{"model": "audio frame classifier", "train_examples": 26041, "input": "log_mel", "output_stride": 4, "stem": "single", "widths": [192], "max_grad_norm": 5.0, "batch_size": 256, "adamw_weight_decay_other_params": 0.01}
Rows from block 9 of a small audio frame classifier, named by matrix and row number. Rows with one number belong to one channel. Each number is 50 + 15 x the weight over its row's rms, rounded and kept within 0 to 99. All counts start at 0.
After each channel's rows are labels from the 100 clips, of 14848, where the channel reaches its largest size: "top examples" is what is common among them. Only what is clearly more common there than usual is listed. The data: Morse code for random letters and digits, with fading, noise and interfering tones.
# filt: filter width-3 conv, dilation 16 (model.blocks.9.filt.weight, 192x192x3, each kernel summed), inputs 0-191
# gate: gate width-3 conv, dilation 16 (model.blocks.9.gate.weight, 192x192x3, each kernel summed), inputs 0-191
# out: residual pointwise conv (model.blocks.9.out.weight, 192x192x1, transposed), outputs 0-191

filt.14:99 40 34 44 46 54 44 39 61 84 46 68 67 43 47 53 62 50 57 54 41 29 63 47 30 49 42 29 76 20 59 48 48 40 39 62 53 49 37 57 28 59 52 46 36 31 62 53 20 63 38 72 54 61 52 50 34 55 49 47 41 61 82 54 41 34 60 58 50 58 51 58 60 57 64 67 50 44 60 54 53 55 45 45 68 41 48 21 62 70 41 52 75 75 38 61 60 53 44 47 35 44 65 64 61 54 53 29 39 26 25 59 78 53 46 21 22 30 36 55 93 63 45 64 62 45 44 63 39 72 58 57 48 42 48 75 69 74 71 51 65 59 64 45 36 78 59 70 67 41 65 77 48 49 73 67 51 75 86 41 40 37 42 42 69 74 54 55 36 72 60 51 28 52 60 57 40 63 48 74 47 54 53 51 66 72 90 53 43 51 54 74
gate.14:45 56 41 46 45 24 67 30 33 47 55 73 65 50 48 32 46 73 33 38 37 46 46 44 45 58 47 54 47 33 47 40 47 10 27 39 52 17 49 52 75 74 48 37 34 33 32 64 39 42 55 63 44 37 47 48 28 54 77 38 56 67 69 58 08 62 72 45 65 61 38 61 66 41 58 53 51 33 57 38 65 72 68 35 37 52 47 75 68 48 53 67 32 20 51 85 50 41 50 45 36 67 36 58 60 64 49 40 39 58 43 55 42 27 58 45 49 22 55 38 46 75 61 29 32 40 35 72 38 63 49 48 25 72 45 47 87 72 61 39 34 50 46 24 77 57 64 71 60 45 57 52 79 49 36 30 44 82 30 42 68 71 22 59 25 55 54 50 55 52 60 42 31 41 50 52 26 40 52 73 32 43 53 55 61 75 47 58 56 56 38 78
out.14:42 52 45 25 53 25 45 27 31 33 32 66 55 40 78 46 38 45 66 42 57 70 42 73 25 12 38 44 66 68 47 75 38 61 51 47 43 45 50 28 15 64 43 25 34 55 67 39 45 58 38 64 54 48 77 22 46 54 30 62 48 46 71 61 53 31 65 50 57 61 28 64 52 57 57 62 57 46 36 55 50 46 78 40 70 43 46 60 76 37 43 48 55 45 64 63 36 82 39 60 26 50 44 45 48 57 71 55 61 68 50 44 34 43 71 42 76 61 59 41 44 61 53 23 71 68 52 58 35 34 49 51 70 33 38 36 59 46 28 67 53 39 55 32 70 39 69 76 59 64 32 22 52 41 43 24 47 36 64 54 53 47 75 58 26 46 43 60 38 36 44 41 63 49 64 53 88 62 49 52 20 47 11 42 33 35 57 42 75 38 87 52
top examples: speed: slow

filt.129:64 37 38 58 35 53 46 39 49 73 38 43 34 31 56 19 49 58 28 60 44 52 44 37 38 30 46 31 36 56 47 73 45 34 64 25 52 64 46 56 64 59 60 34 52 32 55 48 63 35 64 90 47 52 27 60 69 42 31 30 55 15 31 50 37 41 46 48 44 49 73 50 55 68 46 27 48 56 42 32 47 53 71 65 48 29 52 62 70 45 35 31 65 52 66 45 13 24 37 40 56 29 60 56 28 42 60 75 73 63 35 75 91 48 43 63 25 72 64 58 26 68 56 55 76 24 59 56 75 66 75 51 33 59 46 41 58 53 65 60 60 54 38 50 37 61 53 78 68 56 66 68 32 13 64 56 55 59 56 58 42 65 50 55 44 40 56 55 52 52 44 61 25 36 45 58 66 89 28 40 71 59 72 45 57 63 53 30 62 68 62 45
gate.129:36 40 47 60 65 28 53 71 63 25 63 23 48 47 37 14 52 59 36 50 66 25 65 66 69 43 77 63 42 43 54 47 28 48 50 16 24 56 43 50 50 64 72 82 48 47 33 57 43 19 63 39 52 34 41 29 65 48 40 69 35 61 61 34 46 29 24 48 31 53 53 52 42 40 52 67 38 45 69 52 56 40 59 41 70 27 38 51 38 45 43 65 43 54 45 40 67 36 44 68 39 37 25 42 65 64 47 40 38 43 49 22 68 55 27 60 72 23 25 53 40 36 73 74 47 40 55 20 47 30 59 48 50 35 48 54 42 35 99 45 59 51 44 69 56 29 54 41 51 49 60 85 52 37 69 42 58 65 28 63 60 50 68 39 46 58 58 51 31 63 53 60 10 35 73 40 45 25 43 69 56 38 41 48 36 49 58 34 26 56 66 47
out.129:43 42 28 78 40 24 37 45 52 45 92 20 59 51 54 53 58 38 53 46 71 47 38 28 60 45 48 38 43 49 61 45 22 49 55 29 54 62 39 18 40 48 47 57 32 80 58 26 47 52 37 48 35 72 56 48 65 24 53 68 29 42 30 56 39 41 47 23 68 51 54 43 39 64 62 44 33 56 50 45 29 63 49 75 47 47 27 92 42 41 72 44 69 73 29 44 42 33 51 43 60 59 57 54 47 18 42 33 29 73 71 64 53 52 28 70 81 47 54 47 48 59 51 58 30 69 46 46 60 41 44 68 56 56 86 37 69 47 49 59 65 37 45 80 43 50 58 38 42 46 75 54 81 55 46 68 54 60 52 63 55 55 41 33 46 38 63 25 67 57 62 43 44 72 59 45 23 52 44 43 59 43 61 56 68 25 46 66 50 36 99 40
top examples: speed: slow; reverberation

filt.83:47 40 55 65 22 56 38 38 53 30 74 53 55 30 57 59 52 56 67 74 36 35 44 19 45 54 54 54 15 55 47 69 25 40 59 61 59 53 43 49 52 47 24 45 41 31 29 58 67 56 41 24 56 53 44 58 54 44 33 74 58 44 48 35 41 41 76 41 43 52 38 36 44 41 73 37 67 65 23 18 18 25 31 56 66 51 28 41 28 36 64 47 36 45 50 55 48 50 46 52 73 25 38 14 52 33 49 78 52 31 62 51 74 45 51 28 69 55 59 17 57 60 42 32 60 54 38 71 25 30 30 43 50 44 43 03 52 71 43 51 27 40 73 60 81 42 56 52 58 50 62 33 63 37 45 63 62 45 19 58 39 56 43 52 53 56 63 54 38 53 28 49 70 49 37 67 24 44 65 22 43 53 31 42 36 73 61 56 39 64 58 41
gate.83:38 28 39 42 60 60 21 71 46 12 43 64 70 80 55 53 29 35 47 40 34 61 55 30 39 63 51 69 70 47 71 31 55 46 56 67 24 21 48 62 56 56 29 37 50 67 66 57 46 56 50 35 33 48 60 43 74 58 43 75 55 74 55 39 55 73 50 45 52 61 66 54 72 75 46 71 70 32 60 63 59 40 42 24 68 43 61 37 30 51 27 84 59 50 46 83 70 43 48 50 36 65 51 39 70 41 67 25 59 57 40 54 37 25 63 61 71 74 43 31 46 51 46 65 78 58 35 53 48 50 51 40 76 44 50 21 54 30 35 46 58 53 33 34 49 44 51 09 24 55 43 23 58 38 34 56 49 69 56 42 22 37 27 50 64 19 61 49 51 25 67 70 52 46 41 54 60 24 39 29 41 38 52 40 61 61 43 43 49 47 46 56
out.83:60 69 43 56 41 68 40 41 61 77 51 50 44 50 59 24 44 56 36 42 45 32 57 30 52 50 33 57 45 61 41 32 65 33 49 72 64 39 23 22 67 27 53 59 54 33 28 52 25 38 83 26 40 45 51 43 70 60 37 64 78 43 30 47 58 29 44 58 74 50 72 50 49 67 51 57 53 62 61 45 31 36 52 54 52 46 46 63 32 32 52 50 85 49 38 45 52 47 25 59 46 47 34 48 37 66 50 39 15 34 65 48 63 49 29 47 50 26 42 59 66 07 29 39 44 48 59 70 36 21 65 34 73 30 51 40 47 63 65 42 32 47 62 49 42 45 44 40 82 82 47 40 51 47 57 45 23 49 18 63 41 50 29 42 44 68 39 43 48 56 41 45 56 68 34 59 31 46 63 58 57 00 67 37 38 68 47 85 70 48 35 71
top examples: speed: fast; reverberation

filt.131:43 40 71 60 34 39 49 42 35 47 41 55 42 52 29 22 56 34 54 48 51 68 72 33 41 62 37 11 47 35 74 63 42 48 32 71 44 54 34 53 52 50 41 66 31 58 58 56 42 56 33 40 63 26 47 55 42 28 40 63 47 38 47 59 50 46 62 62 49 40 85 61 42 41 52 39 58 43 55 72 38 35 62 79 29 42 38 43 78 45 60 63 54 35 73 62 54 39 46 44 49 39 62 55 92 40 61 86 23 52 60 61 62 58 71 36 64 60 69 73 79 70 57 62 60 59 85 40 44 79 36 51 48 37 35 49 71 60 56 25 58 50 49 54 60 34 99 57 69 42 57 46 60 27 67 50 44 73 58 48 84 46 58 88 43 42 32 64 51 50 68 64 45 29 46 54 70 52 32 65 42 56 53 27 25 61 45 57 64 67 34 39
gate.131:12 32 45 52 35 44 52 53 19 34 33 59 64 43 40 15 19 42 47 55 34 27 33 51 30 57 60 56 42 39 61 41 33 31 45 34 45 54 45 24 49 63 70 65 27 34 51 51 86 44 67 42 58 54 70 51 64 25 42 63 66 52 24 54 57 57 45 56 44 31 45 47 47 47 58 47 46 24 70 34 42 69 41 28 71 48 62 80 47 68 59 71 45 49 66 57 64 26 53 34 47 56 37 77 35 53 73 53 65 40 40 29 36 59 72 42 32 42 72 45 71 52 50 36 48 48 39 31 29 64 64 49 71 37 81 47 85 16 53 56 41 39 47 47 40 50 49 40 37 63 54 62 28 45 54 49 58 45 19 50 37 47 47 31 67 49 54 33 51 07 36 66 17 43 50 52 40 45 36 55 58 20 69 51 57 62 76 46 72 45 61 37
out.131:76 86 62 59 46 68 51 74 59 42 36 64 65 44 49 38 63 47 24 53 58 53 61 42 45 58 36 54 78 33 37 53 51 75 58 55 62 53 58 56 95 61 53 60 56 57 59 43 51 46 63 39 60 38 28 42 20 21 61 60 36 25 56 48 46 46 34 17 62 42 49 34 43 48 33 55 42 68 48 45 26 41 44 70 60 40 70 27 47 40 31 66 41 47 58 60 70 63 67 32 62 37 26 52 60 53 57 37 31 27 52 14 58 47 68 31 53 27 83 21 54 56 47 40 50 46 48 17 34 30 47 40 40 58 57 41 47 20 43 40 31 55 37 45 34 21 51 50 55 52 67 24 73 43 50 53 50 44 53 26 46 51 34 15 47 50 38 40 65 39 53 49 46 52 73 53 61 44 57 40 72 10 34 35 78 51 21 38 50 31 31 57
top examples: speed: fast

filt.86:58 73 28 44 55 60 54 58 57 28 62 41 16 31 52 65 34 24 44 63 63 62 59 40 49 46 32 72 64 73 73 65 48 61 39 58 64 41 80 45 18 50 52 52 58 48 65 45 68 53 63 33 35 70 73 46 50 46 36 43 38 30 35 63 55 45 60 40 51 60 50 42 38 48 26 60 46 39 25 71 56 55 37 31 24 51 72 60 65 42 70 52 30 55 31 60 61 41 63 58 62 68 43 29 72 61 46 40 33 32 62 23 65 42 60 70 68 41 46 70 76 59 43 44 41 42 60 52 36 19 50 47 43 53 47 80 47 51 46 80 74 45 43 47 47 44 30 52 72 40 18 14 32 43 17 56 62 40 49 52 06 37 68 20 66 47 38 33 60 37 48 34 59 60 45 57 58 64 53 21 49 52 56 61 70 17 49 61 51 35 53 26
gate.86:14 62 89 61 71 69 82 47 61 24 42 51 53 67 58 49 26 44 40 42 73 36 70 47 61 67 48 42 49 51 82 36 39 42 27 73 60 38 52 52 63 74 22 67 60 40 40 36 42 49 48 52 66 55 51 34 39 46 40 67 58 63 53 65 44 68 62 66 82 64 38 60 51 51 17 52 26 37 62 37 45 42 31 51 58 56 68 61 21 76 47 75 58 29 62 54 51 28 55 28 48 55 64 53 35 53 43 37 34 37 79 62 30 44 69 54 49 44 50 38 53 60 31 69 52 45 43 52 43 40 22 41 31 48 39 53 56 57 66 28 51 58 40 77 75 49 47 50 51 56 78 49 67 59 54 42 60 39 34 32 65 31 44 70 37 74 28 79 62 50 70 54 72 70 68 48 43 32 72 55 50 37 73 33 40 66 45 49 39 62 33 18
out.86:35 48 50 43 90 62 50 86 67 30 63 51 35 29 43 77 44 31 38 62 26 79 46 67 68 40 54 51 32 64 56 41 38 76 40 63 33 57 26 59 19 68 24 73 49 56 56 41 59 64 45 44 36 33 42 44 55 63 33 65 27 26 58 45 72 52 44 51 54 45 84 55 48 50 51 67 54 36 71 40 55 64 55 33 52 55 45 48 32 46 37 58 55 61 24 50 51 40 43 36 55 51 50 30 72 62 65 67 63 18 39 41 43 40 49 56 52 56 51 61 62 50 86 55 61 49 59 66 40 28 36 28 67 37 35 38 44 61 92 66 37 43 40 77 48 36 45 56 21 57 31 39 59 40 45 33 41 54 64 48 08 51 50 55 62 31 37 42 55 39 44 48 29 43 57 27 68 53 55 45 50 47 33 29 53 50 50 74 61 51 56 99
top examples: speed: slow; reverberation

filt.3:40 61 43 70 58 50 45 51 42 51 42 70 56 48 46 74 41 36 47 41 53 62 51 44 45 45 62 76 60 49 41 86 49 75 76 72 83 61 52 22 55 43 61 71 66 51 67 60 57 37 65 30 37 48 37 20 57 28 31 45 60 53 26 62 27 30 21 38 50 54 37 45 49 38 50 44 38 57 45 77 33 37 49 41 45 52 80 46 43 42 57 15 53 51 31 64 40 77 53 52 79 45 45 61 49 31 38 62 50 37 59 58 56 62 44 51 52 92 68 44 33 17 48 34 43 35 55 50 60 43 55 48 61 51 59 58 31 30 29 60 85 48 31 64 39 29 34 55 41 20 53 40 27 37 30 45 32 20 55 60 27 27 42 39 60 41 70 61 55 24 25 51 43 60 46 35 74 39 63 30 66 39 24 31 41 57 44 36 50 61 74 26
gate.3:37 84 50 55 54 63 41 71 30 48 58 44 50 35 75 70 08 65 56 49 45 37 57 30 52 60 31 72 38 85 55 63 32 52 37 50 49 56 39 46 31 73 61 55 43 18 29 53 25 29 74 35 71 51 68 30 52 53 65 56 69 57 39 46 50 67 54 40 71 49 50 50 13 66 64 47 57 51 57 46 43 59 57 40 52 53 50 36 25 72 50 68 53 70 39 28 31 50 56 63 56 66 40 25 22 67 41 57 74 49 52 56 76 72 45 60 55 35 58 43 68 46 36 68 74 38 66 70 61 60 49 51 59 79 51 31 33 82 50 41 55 27 55 77 24 26 47 23 44 43 59 49 51 11 46 45 23 80 47 34 54 37 53 33 50 35 51 59 46 43 57 46 53 37 48 43 61 51 71 40 21 34 52 18 51 49 52 36 58 57 65 44
out.3:39 60 65 76 40 32 40 17 47 48 36 60 58 55 57 32 35 42 69 50 35 24 53 56 34 54 49 23 27 44 56 26 65 42 26 39 49 53 22 25 63 42 51 60 41 55 43 66 49 56 24 57 64 72 80 65 67 64 60 37 62 34 67 42 69 41 72 47 51 74 62 55 67 38 56 82 54 35 49 78 53 63 92 66 50 53 75 69 81 71 58 63 69 67 36 39 45 53 62 63 35 48 43 54 62 74 49 49 36 59 44 23 28 55 52 75 46 61 59 79 37 51 25 46 60 50 51 40 53 61 53 31 55 51 46 69 47 37 61 64 56 52 31 39 70 58 46 76 51 74 62 37 28 36 44 50 78 40 78 54 46 71 66 42 51 57 48 45 57 83 39 55 66 32 50 44 20 75 56 41 27 55 49 64 59 45 33 63 56 43 54 78
top examples: speed: fast

filt.106:47 47 78 54 60 35 40 89 33 42 44 60 16 55 54 50 58 59 33 41 46 55 33 49 51 60 42 48 53 43 19 40 29 34 54 45 58 64 54 28 47 29 27 57 42 47 55 46 79 47 18 58 50 52 51 55 38 31 50 79 56 62 67 68 48 38 46 52 49 52 24 68 48 35 31 51 45 64 64 86 71 47 34 49 24 67 63 77 47 65 68 43 25 19 63 38 50 50 77 41 29 77 39 50 49 76 72 59 58 37 50 68 57 60 49 45 67 24 58 46 51 56 76 37 26 40 57 66 67 33 41 74 38 61 56 11 47 37 26 46 52 51 51 65 64 56 50 33 33 49 66 79 60 33 35 43 49 49 64 74 43 32 42 51 55 36 38 54 36 43 10 45 56 38 43 54 61 26 53 26 29 60 49 49 37 61 37 82 52 52 70 32
gate.106:43 49 39 67 31 54 49 53 47 45 47 41 56 42 48 40 44 37 40 41 47 50 47 34 29 51 35 52 93 48 54 48 71 72 52 52 65 66 47 79 40 72 33 63 36 53 30 47 62 61 57 58 46 49 78 57 34 57 44 59 39 60 39 64 58 37 34 52 47 55 35 76 58 62 78 60 61 34 48 45 43 70 31 44 34 35 00 61 47 82 55 44 63 38 82 44 63 25 34 36 26 32 29 57 81 51 43 41 52 41 51 38 57 33 35 68 36 52 52 42 34 43 69 38 15 34 45 43 34 71 42 61 53 80 50 48 63 38 64 51 67 39 49 68 49 82 53 38 62 32 42 55 23 82 45 16 46 34 46 76 36 46 41 55 29 38 58 44 55 43 28 52 42 53 70 50 65 44 44 61 78 39 60 62 24 86 53 45 17 64 54 59
out.106:68 53 54 52 71 65 79 40 34 44 40 62 63 76 58 52 50 63 44 65 58 71 57 51 80 50 41 70 74 47 60 38 59 45 64 63 35 59 45 58 53 43 71 70 59 34 55 60 72 39 51 67 55 16 38 40 40 41 40 48 52 39 64 61 39 69 51 73 77 46 54 31 77 56 62 51 75 66 68 80 67 32 51 27 49 69 41 46 44 44 41 64 55 54 70 34 48 60 47 39 37 65 39 51 66 39 39 29 34 64 65 63 36 83 48 64 47 77 60 35 53 62 36 18 63 51 43 57 47 50 40 40 36 63 67 19 44 40 52 27 34 59 64 29 52 62 42 24 67 32 62 34 69 60 73 31 36 58 57 39 56 36 51 91 64 55 64 80 67 42 27 37 21 43 54 35 68 56 71 77 58 35 69 33 63 56 71 34 38 32 38 69
top examples: reverberation

filt.53:36 76 55 68 53 52 54 63 45 67 54 86 64 43 21 66 62 48 40 61 38 54 42 41 48 28 80 49 34 62 40 49 40 44 51 36 50 54 51 78 33 58 44 56 22 61 40 59 45 54 62 43 40 46 53 76 63 41 56 35 54 37 34 65 66 68 60 33 28 69 56 46 57 41 59 30 29 44 43 39 38 40 52 59 38 57 49 56 07 53 66 38 69 61 59 32 73 46 47 61 40 58 62 64 39 37 72 42 63 18 79 62 45 47 50 54 60 43 55 40 64 31 00 55 47 45 47 37 76 68 23 47 41 42 73 40 34 39 51 41 62 26 74 52 49 50 60 10 36 50 51 44 36 43 32 42 42 69 26 67 53 68 55 06 37 44 53 68 52 36 55 62 36 32 48 66 38 42 36 40 27 33 32 51 42 46 80 69 36 79 50 39
gate.53:40 38 84 45 47 57 59 76 77 70 56 66 20 55 35 34 36 57 22 31 54 56 41 37 51 45 26 54 45 28 59 45 54 60 56 11 70 53 38 63 31 68 18 51 23 56 53 58 46 57 65 43 35 70 32 52 58 53 51 37 46 47 49 43 63 56 37 44 59 34 40 60 37 65 39 35 61 57 84 96 34 33 56 34 24 30 66 46 44 37 58 32 36 51 37 29 49 27 33 37 56 57 33 43 56 50 52 35 51 37 35 65 58 46 49 39 51 64 55 58 58 45 56 88 28 48 42 42 67 52 61 49 46 90 64 74 31 79 79 54 38 31 48 71 50 46 76 33 44 62 58 57 13 57 54 37 34 79 39 49 63 39 51 58 35 33 52 61 33 45 67 58 63 42 43 60 10 66 59 62 47 42 47 49 35 70 53 51 51 63 40 49
out.53:56 64 44 59 32 61 61 64 61 67 43 21 23 38 74 43 51 99 74 41 89 80 32 73 48 46 45 46 17 60 84 45 32 56 48 38 48 56 59 75 46 58 38 76 45 41 52 74 53 57 40 63 56 70 57 57 40 43 68 64 61 82 53 55 56 47 55 50 66 84 67 70 37 58 45 48 46 34 49 38 52 51 61 43 33 56 66 58 60 46 36 54 40 52 73 43 32 30 64 40 48 56 56 80 47 76 38 51 50 81 67 70 32 38 60 50 18 40 70 51 44 65 61 36 55 55 57 41 34 62 31 41 54 41 38 60 20 66 47 55 37 42 22 14 48 43 74 66 70 62 56 55 54 45 37 46 46 50 86 28 85 38 40 43 51 53 38 52 35 60 52 67 52 54 45 43 30 28 48 44 49 37 63 37 65 56 34 50 64 61 45 46
top examples: reverberation

filt.55:35 57 56 55 36 61 43 55 53 41 17 53 76 61 65 43 43 63 56 68 75 23 70 42 48 52 31 46 39 60 55 45 50 88 43 70 52 13 65 56 20 74 48 35 27 38 57 56 78 22 35 40 79 56 63 59 30 63 52 68 53 70 64 38 68 63 44 40 62 57 55 33 46 42 79 26 36 23 38 66 51 20 44 46 33 80 34 62 56 60 47 79 49 28 53 65 32 50 28 52 38 48 30 50 48 44 45 55 66 60 31 41 56 33 43 76 47 66 70 55 64 39 46 58 63 74 50 51 44 38 55 51 62 59 60 58 58 37 43 48 18 25 26 56 37 41 51 48 47 44 58 45 30 41 43 22 34 80 38 33 75 44 33 69 62 60 63 59 61 49 67 45 42 46 32 78 35 21 44 19 30 63 63 35 57 50 51 60 58 57 57 55
gate.55:45 24 41 51 41 44 61 62 59 33 40 52 66 49 58 13 26 50 18 57 44 60 48 45 49 59 38 68 37 42 52 22 36 47 27 39 68 34 35 38 45 38 26 57 38 64 82 27 76 44 48 47 62 49 72 71 39 36 62 65 46 51 73 65 47 35 37 44 60 45 48 57 41 61 53 41 40 46 67 58 47 65 18 47 45 41 40 68 35 61 72 60 41 55 63 37 40 58 56 24 31 36 45 31 55 27 50 36 44 59 59 38 52 62 37 93 20 45 59 67 53 61 46 33 49 34 29 37 60 32 51 57 60 52 41 53 71 30 31 71 54 51 54 61 45 20 16 41 46 53 50 58 19 47 11 41 34 56 38 62 06 45 41 29 47 55 39 33 24 17 51 40 41 28 52 75 30 24 46 43 64 57 30 36 44 44 43 43 30 54 55 63
out.55:45 45 64 55 57 73 53 61 43 46 44 42 10 67 21 59 50 73 60 53 57 67 68 58 87 61 47 88 54 46 56 49 71 58 58 68 69 37 65 70 53 72 54 70 67 67 58 61 52 47 64 27 45 29 67 45 49 53 45 35 48 50 54 42 51 68 70 60 54 31 70 65 48 59 22 33 54 73 59 79 78 48 90 61 44 36 32 55 47 59 43 39 65 50 62 45 76 53 22 65 45 61 85 39 51 62 48 39 40 62 40 51 53 70 39 69 39 72 52 28 59 50 51 31 48 53 54 47 50 40 39 37 52 50 47 53 65 58 35 63 63 39 42 48 21 30 42 56 20 51 39 48 18 67 31 50 59 35 67 38 49 56 49 49 53 48 16 35 28 54 16 23 35 69 56 44 50 23 61 39 23 46 41 58 60 72 35 64 55 60 62 20
top examples: speed: fast

filt.186:48 17 43 36 52 64 41 36 60 48 30 48 59 59 65 51 65 53 24 43 52 50 46 52 46 48 52 25 52 42 68 24 64 38 55 68 40 33 36 63 48 55 56 50 38 52 18 49 60 40 50 55 67 41 40 49 31 70 76 22 44 55 72 51 22 55 82 51 63 51 54 47 67 43 40 61 41 35 50 49 33 60 30 61 54 34 36 48 80 70 48 51 60 48 61 43 40 29 44 39 41 33 37 36 48 41 33 18 32 33 46 49 66 30 60 38 42 41 29 59 71 64 72 66 67 52 37 52 40 71 44 42 13 26 38 46 66 71 78 41 28 55 55 43 99 79 60 60 46 60 55 85 81 64 55 65 63 72 60 49 74 44 41 53 48 65 57 69 56 84 71 50 60 51 40 52 43 59 30 89 71 43 69 51 57 46 67 44 43 34 39 49
gate.186:66 37 18 26 37 29 60 54 58 32 99 38 70 45 42 79 40 26 69 52 55 39 46 42 58 54 41 45 64 51 52 58 74 13 33 27 31 51 35 41 39 35 30 39 34 66 43 42 51 57 41 61 61 91 62 53 64 52 65 54 30 60 49 45 50 48 55 65 54 59 26 67 57 61 58 45 29 51 59 58 75 62 34 33 52 32 52 76 54 65 61 65 43 67 25 83 53 41 52 42 82 47 62 55 38 58 58 40 76 65 56 84 64 45 52 64 59 19 49 37 43 57 41 54 35 49 28 73 64 60 44 60 33 33 59 49 36 43 44 54 33 54 27 51 40 56 72 18 55 45 60 34 38 64 42 29 52 64 32 66 59 63 26 29 50 51 23 61 48 70 56 67 33 46 51 47 50 25 49 51 77 59 59 25 64 58 59 44 43 67 45 58
out.186:38 35 41 60 84 44 49 47 52 81 90 51 44 58 69 54 70 52 38 54 44 40 40 58 62 50 38 52 38 61 43 51 36 51 66 74 53 44 32 19 54 48 43 36 54 53 72 69 34 47 69 60 53 61 46 73 53 49 34 51 65 40 44 62 51 46 62 44 59 57 82 53 59 43 50 41 55 52 53 75 30 46 59 68 48 68 61 80 52 41 24 42 51 71 41 27 31 68 54 41 53 67 60 72 57 35 42 55 58 36 24 47 61 46 57 59 32 63 55 49 52 34 40 52 35 33 38 61 42 49 16 18 22 68 41 53 40 41 43 47 66 50 53 43 31 51 40 43 46 38 33 33 64 50 55 87 58 28 24 35 50 67 72 57 49 50 59 01 76 53 12 30 29 44 51 16 58 46 27 45 44 49 42 74 45 18 47 54 49 19 23 33
top examples: speed: fast

filt.6:61 56 56 23 45 38 23 69 58 65 55 65 69 42 36 55 57 50 48 49 51 40 57 62 47 46 60 47 50 72 64 60 35 56 46 63 62 28 63 73 52 65 45 72 32 65 28 38 49 50 25 42 59 20 50 65 55 38 45 53 37 43 61 59 43 36 40 60 52 50 45 30 33 36 40 15 59 57 43 60 05 22 42 65 61 59 82 28 41 30 75 69 54 59 76 60 47 44 50 45 27 40 29 39 62 41 50 81 49 19 60 45 51 52 51 40 61 43 33 35 41 55 57 45 46 56 40 51 74 40 67 43 40 88 67 42 42 65 56 48 63 49 65 57 43 22 61 53 53 46 54 62 38 57 43 47 48 54 45 52 33 50 26 10 61 40 69 60 61 42 20 48 52 60 51 39 52 16 50 34 33 44 47 40 32 51 44 70 00 65 18 86
gate.6:49 31 62 65 51 59 74 26 44 50 53 73 39 65 47 48 68 70 21 64 54 63 54 47 34 27 58 47 68 45 64 52 25 55 58 51 75 80 57 51 36 35 45 52 47 67 49 42 68 40 53 34 46 52 26 39 36 46 54 63 15 58 64 68 59 74 46 42 58 66 50 59 45 45 60 39 31 41 94 68 69 43 31 42 23 66 42 40 74 38 39 61 41 68 67 52 64 25 63 41 26 41 52 32 60 41 45 43 37 34 48 67 45 39 50 70 31 36 67 61 35 29 65 42 27 40 38 44 38 54 55 52 70 28 35 49 26 38 59 56 44 16 68 62 51 62 78 63 45 68 72 59 69 45 40 62 41 98 33 99 54 33 34 53 52 53 61 50 57 35 77 33 40 60 52 46 40 35 57 76 49 53 54 35 71 41 52 74 43 57 49 55
out.6:50 22 39 58 41 45 51 44 59 62 50 53 54 48 51 41 23 38 57 55 55 46 46 24 68 54 54 46 50 74 55 25 45 43 31 37 34 51 41 65 53 47 46 29 32 53 76 56 43 30 49 33 53 31 53 75 86 25 34 76 94 49 56 52 36 69 54 37 37 41 17 47 73 49 64 53 51 63 47 68 75 61 45 15 62 52 38 46 43 48 32 34 76 43 63 43 34 82 55 46 67 71 44 86 40 46 69 31 20 42 44 46 52 50 71 54 18 61 52 85 38 39 46 65 54 69 68 67 59 25 33 57 58 49 43 35 45 44 39 29 67 38 44 17 28 32 54 45 49 47 43 63 60 42 29 49 30 42 81 47 63 45 52 42 37 50 45 72 41 59 37 39 70 73 52 56 54 33 36 56 52 36 66 59 75 39 36 27 52 37 67 69
top examples: reverberation